{"model": "image classifier", "dataset": "rendered made-up planets", "train_examples": 195000, "image_size": 48, "crop_scale_min": 1, "horizontal_flip": true, "translate": 0.12, "rotation_deg": 10, "targets": ["phase"], "num_classes": 4, "arch": "mlp_mixer", "norm": "layernorm", "norm_position": "pre", "activation": "relu", "mlp_ratio": 4, "parallel_block": false, "inner_norm": false, "moe": "expert_choice", "drop_path": 0.1, "num_experts": 8, "moe_every": 2, "expert_mlp_ratio": 1, "experts_per_token": 2, "shared_expert": false, "patch_size": [4, 4], "conv_stem": false, "layers": 14, "width": 160, "mixing": "cutmix", "label_smoothing": 0.1, "loss": "cross_entropy", "residual_init": "none", "optimizer": "normuon", "muon_scale": "match_rms_adamw", "lr": 0.0052, "momentum": 0.95, "nesterov": true, "orthogonalizer": "polar_express", "adamw_lr_other_params": 0.00085, "cautious_weight_decay": true, "steps": 6200, "batch_size": 128, "epochs": 4.1, "lr_schedule": "cosine", "final_lr_fraction": 0.1, "warmup_steps": 310, "weight_decay": 0.07, "adamw_weight_decay_other_params": 0.01}
Rows from block 9 of a small image classifier, named by matrix and row number. Rows with one number within an expert belong to one neuron, the router's apart. Each number is 50 + 10 x the weight over its row's rms, rounded and kept within 0 to 99. All counts start at 0.
Before each expert's rows are labels from the 100 images, of 14976, where the router gives the expert most weight on average: "lies over" is the class under the peak. Only what is clearly more common there than usual is listed. The data: rendered made-up planets.
# router: router (model.blocks.9.mlp.router.weight, 8x160, trained with AdamW), inputs 0-39
# up: expert up (model.blocks.9.mlp.up, 8x160x160), inputs 0-39
# down: expert down (model.blocks.9.mlp.down, 8x160x160, transposed), outputs 0-39

# expert 2
lies over: planet
router.2:59 42 62 56 63 57 35 61 57 44 39 53 54 51 48 56 51 39 39 55 22 52 44 55 52 55 29 42 54 42 67 43 53 52 40 30 45 57 55 49
up.0:51 29 55 69 49 43 71 42 59 44 59 43 51 56 60 49 56 37 59 39 38 33 54 50 50 54 36 56 36 39 63 46 54 48 51 41 53 54 39 57
down.0:62 49 55 37 49 52 27 40 63 58 37 57 53 47 43 45 52 58 53 51 49 60 60 62 48 57 41 50 57 42 50 40 44 47 42 39 54 64 51 49
up.1:50 49 44 50 38 32 42 42 59 38 38 64 41 57 45 54 81 48 49 40 66 53 31 64 57 72 45 43 46 47 60 49 57 50 28 49 45 36 49 49
down.1:49 47 49 49 56 71 39 50 61 59 46 40 47 60 34 59 51 68 46 75 40 42 52 57 54 44 43 51 56 48 61 57 51 41 54 53 60 58 48 49
up.2:56 58 36 35 41 48 59 66 55 40 46 62 44 55 40 56 58 42 28 43 35 31 52 44 36 35 50 64 64 35 54 50 44 39 45 36 51 56 43 53
down.2:50 49 53 42 35 51 38 15 58 71 58 49 49 51 41 47 52 33 50 52 64 60 56 50 59 57 39 54 42 38 61 37 53 49 40 40 43 54 59 58
up.3:42 55 56 44 46 45 56 42 49 55 54 56 57 37 46 60 44 40 70 47 62 49 49 53 48 59 28 36 47 44 55 48 40 49 53 44 46 69 54 52
down.3:45 30 39 43 44 64 68 51 47 50 55 54 46 59 54 64 59 47 46 46 66 48 79 60 54 60 54 51 46 62 37 58 39 59 43 59 59 53 47 55
up.4:56 48 56 56 46 52 49 52 47 53 49 59 48 60 63 28 52 43 46 62 52 25 47 62 43 61 40 52 59 38 52 59 49 59 60 59 44 38 50 40
down.4:43 57 55 51 52 59 44 53 51 53 57 45 49 45 35 51 45 36 54 67 48 62 53 42 75 30 61 42 45 45 60 48 43 64 46 31 44 73 53 58
up.5:43 47 48 61 52 47 55 47 58 75 63 37 46 45 51 26 38 47 41 58 47 46 39 53 55 59 48 38 54 52 35 50 60 55 39 57 57 64 62 41
down.5:66 66 65 24 63 53 51 50 51 25 52 35 55 42 41 55 53 45 48 45 58 47 60 57 43 49 53 37 49 35 52 35 41 50 50 40 45 36 56 37

# expert 4
lies over: ring
router.4:32 48 41 41 48 62 52 33 53 60 53 66 48 51 46 40 64 68 56 43 43 66 39 32 57 49 59 40 30 68 64 44 47 34 56 55 52 34 48 45
up.0:54 45 47 48 57 49 48 58 52 37 56 65 47 42 48 35 63 44 54 64 47 41 40 55 48 65 48 35 59 44 70 33 49 57 45 39 43 49 67 32
down.0:63 46 60 31 49 39 44 53 71 55 47 38 46 49 53 70 52 71 50 24 34 60 55 60 50 45 48 62 48 70 53 61 45 39 52 41 48 34 44 53
up.1:59 44 58 48 42 47 56 46 41 43 43 47 58 48 60 59 44 65 54 39 49 38 27 23 56 31 53 59 52 61 56 44 48 42 66 50 52 57 57 51
down.1:46 40 57 40 70 37 58 71 74 52 51 39 47 59 45 60 51 41 55 51 36 47 67 62 26 49 63 57 37 36 25 42 53 70 51 41 63 48 50 40
up.2:45 42 40 56 47 41 88 47 58 42 49 45 31 51 53 54 39 51 59 44 43 48 57 36 44 64 52 48 36 49 56 50 48 53 55 47 59 58 48 52
down.2:42 47 44 64 33 55 46 61 56 61 38 50 76 32 48 57 54 58 57 65 51 69 59 43 29 38 64 57 61 36 41 59 49 58 44 44 40 62 54 47
up.3:49 57 49 46 55 45 55 42 42 40 61 44 62 49 46 55 45 45 84 69 56 65 79 47 54 62 76 45 62 37 38 44 43 45 49 48 56 52 59 45
down.3:43 31 52 38 39 52 55 65 48 56 52 59 34 54 53 53 47 54 36 34 55 45 32 57 34 34 36 67 53 55 41 46 51 58 47 59 59 40 50 61
up.4:53 47 57 52 50 47 65 48 39 62 33 30 39 50 42 58 49 61 53 38 36 40 50 22 55 50 52 51 45 42 37 42 48 33 42 52 51 74 39 71
down.4:51 59 48 27 30 59 61 57 58 56 45 61 61 36 49 53 37 65 53 76 29 43 51 64 50 50 47 60 63 51 52 48 44 62 50 38 57 54 54 40
up.5:52 43 44 51 49 75 36 52 64 54 50 52 58 50 54 62 28 44 56 61 35 64 50 34 36 35 49 45 47 43 73 48 48 49 52 55 54 48 59 50
down.5:69 52 47 37 21 31 58 53 59 52 57 46 42 42 45 42 61 60 53 38 52 48 46 58 46 55 46 49 47 45 45 57 72 69 53 54 57 51 56 38

# expert 0
lies over: planet
router.0:61 49 74 54 59 42 57 54 65 56 49 53 66 38 63 60 52 37 39 48 61 41 49 54 47 36 58 39 56 54 54 52 38 68 47 52 53 71 45 55
up.0:63 59 58 65 38 37 55 48 45 58 55 39 58 54 67 30 54 31 41 45 48 52 25 48 36 46 52 54 46 59 39 29 47 51 52 56 43 41 59 54
down.0:68 56 49 37 52 33 55 56 52 37 51 46 73 61 47 62 36 58 60 43 53 50 64 59 48 50 44 67 68 32 69 56 63 49 32 56 41 67 40 51
up.1:40 79 63 47 49 36 52 22 56 52 50 48 43 41 47 62 48 51 51 44 49 36 46 52 49 71 41 52 55 60 70 41 42 61 54 48 59 49 58 46
down.1:57 52 53 50 58 41 51 74 36 38 40 63 44 50 46 43 54 62 54 59 62 45 64 66 59 39 46 61 52 52 29 52 60 42 54 53 42 48 59 54
up.2:48 65 52 65 48 54 39 47 67 37 46 57 43 54 48 48 43 59 52 54 37 55 39 35 51 32 47 44 43 47 67 63 53 48 32 58 62 48 67 51
down.2:55 32 46 37 55 50 60 59 44 58 46 43 43 50 61 47 53 47 44 50 67 57 43 57 50 56 52 39 57 52 33 51 54 34 64 51 52 51 56 45
up.3:50 53 63 43 46 40 26 42 54 55 31 59 57 32 57 59 57 47 48 50 64 52 66 37 54 41 39 56 51 41 54 47 49 60 47 42 52 51 43 38
down.3:44 48 46 58 41 58 63 55 52 50 57 44 44 67 51 49 55 51 48 58 42 54 47 52 47 54 55 49 51 42 43 52 54 61 53 61 49 52 49 43
up.4:45 57 47 49 53 66 46 36 64 55 70 55 45 60 57 69 32 65 43 50 40 42 55 65 79 47 31 48 41 51 48 57 62 48 54 46 40 30 47 55
down.4:63 61 42 35 54 34 56 56 36 37 33 53 46 52 69 42 51 50 57 52 62 61 55 36 49 52 55 57 39 42 41 43 50 50 49 60 39 56 52 45
up.5:60 32 63 52 44 39 50 51 51 54 51 57 50 50 52 54 36 60 51 56 43 33 50 61 51 59 66 51 48 46 26 55 51 41 47 55 27 39 46 40
down.5:38 56 51 48 32 52 46 42 63 47 43 49 52 55 56 55 61 46 44 54 63 40 41 43 64 45 51 62 49 50 84 47 40 48 59 50 58 75 52 35

# expert 1
lies over: planet
router.1:54 56 23 45 29 54 61 65 37 52 54 46 53 56 45 58 38 63 54 54 51 42 42 50 41 61 53 49 50 31 39 49 71 57 50 51 46 51 43 40
up.0:50 35 45 31 44 59 38 45 53 47 45 41 71 48 47 66 43 48 50 55 64 43 47 42 51 51 60 51 49 59 52 41 54 56 47 59 41 47 47 58
down.0:52 61 52 62 33 49 67 57 48 56 44 58 49 45 49 60 58 57 41 48 52 53 68 57 48 55 61 51 39 56 59 49 50 41 52 43 44 57 35 43
up.1:54 53 63 49 55 43 55 35 35 61 49 48 53 52 70 47 57 64 26 44 47 56 68 34 61 47 43 64 34 45 61 50 93 44 65 64 46 53 53 47
down.1:56 33 24 46 35 42 67 53 46 36 58 49 43 43 34 72 49 49 37 59 49 66 50 40 52 44 48 31 52 69 42 51 41 52 37 49 43 47 45 34
up.2:46 55 43 59 41 64 49 47 61 39 44 57 48 48 52 38 54 44 43 62 39 52 34 66 54 51 61 47 28 57 52 45 39 53 58 61 57 66 74 49
down.2:59 45 48 60 55 35 52 60 45 40 37 34 55 56 65 67 38 54 64 41 48 47 50 60 53 25 59 47 53 61 53 65 50 57 46 49 36 46 25 47
up.3:73 38 46 52 43 60 29 45 41 59 50 65 43 32 51 40 41 36 41 79 61 42 54 70 56 39 57 56 47 44 40 55 41 58 42 46 37 54 62 52
down.3:29 60 52 57 44 56 75 46 61 38 63 40 42 49 49 52 64 61 68 34 51 53 40 50 64 48 41 50 52 47 59 63 41 46 47 47 68 63 46 50
up.4:47 56 49 52 42 61 46 55 61 35 43 45 49 50 48 60 47 42 46 64 58 62 31 44 48 31 49 36 61 49 55 45 45 69 58 55 56 51 37 30
down.4:54 54 49 47 72 54 55 50 41 55 45 40 51 34 60 56 47 48 35 53 52 39 56 59 43 81 55 57 54 66 36 57 62 43 38 36 48 66 67 55
up.5:35 65 29 59 36 38 35 66 45 53 51 58 50 45 45 33 72 38 44 50 51 42 57 54 56 42 68 56 42 47 44 45 46 48 74 62 60 45 49 32
down.5:47 33 81 55 66 56 58 40 31 43 27 32 35 50 53 66 50 60 43 58 54 58 41 48 49 61 45 49 63 48 52 61 64 50 39 57 46 47 38 51

# expert 5
lies over: planet
router.5:34 48 39 55 48 49 49 45 44 53 68 51 56 55 44 44 44 62 62 39 28 53 44 40 58 37 61 40 46 75 61 36 55 40 70 65 54 47 57 60
up.0:52 68 61 57 35 41 51 41 52 54 50 36 31 38 34 45 40 59 39 60 54 33 48 41 38 47 63 35 46 53 49 57 43 47 49 54 55 57 45 59
down.0:56 44 49 55 62 40 48 61 34 40 56 59 46 47 55 62 36 33 55 63 36 37 52 60 56 66 44 53 61 36 38 54 37 59 41 49 52 43 49 27
up.1:70 42 61 56 48 41 57 51 55 49 65 70 45 61 29 45 59 49 46 43 54 58 74 57 59 52 35 30 72 41 55 45 57 48 63 56 56 49 47 51
down.1:34 60 40 55 54 50 35 38 44 42 46 50 47 48 51 55 42 47 57 57 36 71 25 57 56 55 59 42 37 62 45 42 42 57 54 55 56 50 43 53
up.2:60 51 60 50 38 67 51 52 39 38 42 54 37 62 81 27 50 30 47 54 61 50 58 62 35 34 56 39 46 68 56 48 59 51 55 56 67 50 20 60
down.2:59 58 64 46 65 40 64 50 50 53 44 25 67 51 46 54 48 59 48 53 47 60 46 37 64 64 40 51 58 58 61 45 41 51 68 33 46 49 54 19
up.3:36 44 49 50 40 49 38 39 53 38 53 33 60 57 25 54 71 65 55 71 53 55 49 36 47 50 48 58 53 67 70 58 52 43 56 54 58 45 56 57
down.3:66 64 61 44 60 58 31 56 42 43 45 66 44 50 68 35 45 48 50 39 66 36 36 41 43 42 53 43 35 47 32 54 37 46 29 54 39 56 42 42
up.4:51 61 59 44 58 64 70 58 39 55 52 45 49 54 34 37 57 62 47 58 55 70 32 46 38 39 47 30 41 47 56 65 47 46 56 56 56 58 54 40
down.4:59 44 58 58 51 56 33 53 49 54 46 57 43 52 61 72 52 43 55 35 36 27 67 33 36 54 53 73 45 47 31 65 52 51 69 52 48 42 30 49
up.5:35 49 49 37 42 46 33 48 37 45 61 41 53 58 44 50 43 54 52 55 50 57 58 69 53 24 43 44 43 54 38 53 50 52 60 33 41 46 53 42
down.5:41 46 60 39 59 30 62 40 52 52 46 55 40 50 59 61 66 41 50 42 57 53 50 38 52 60 49 30 60 48 64 54 68 42 60 51 59 40 51 37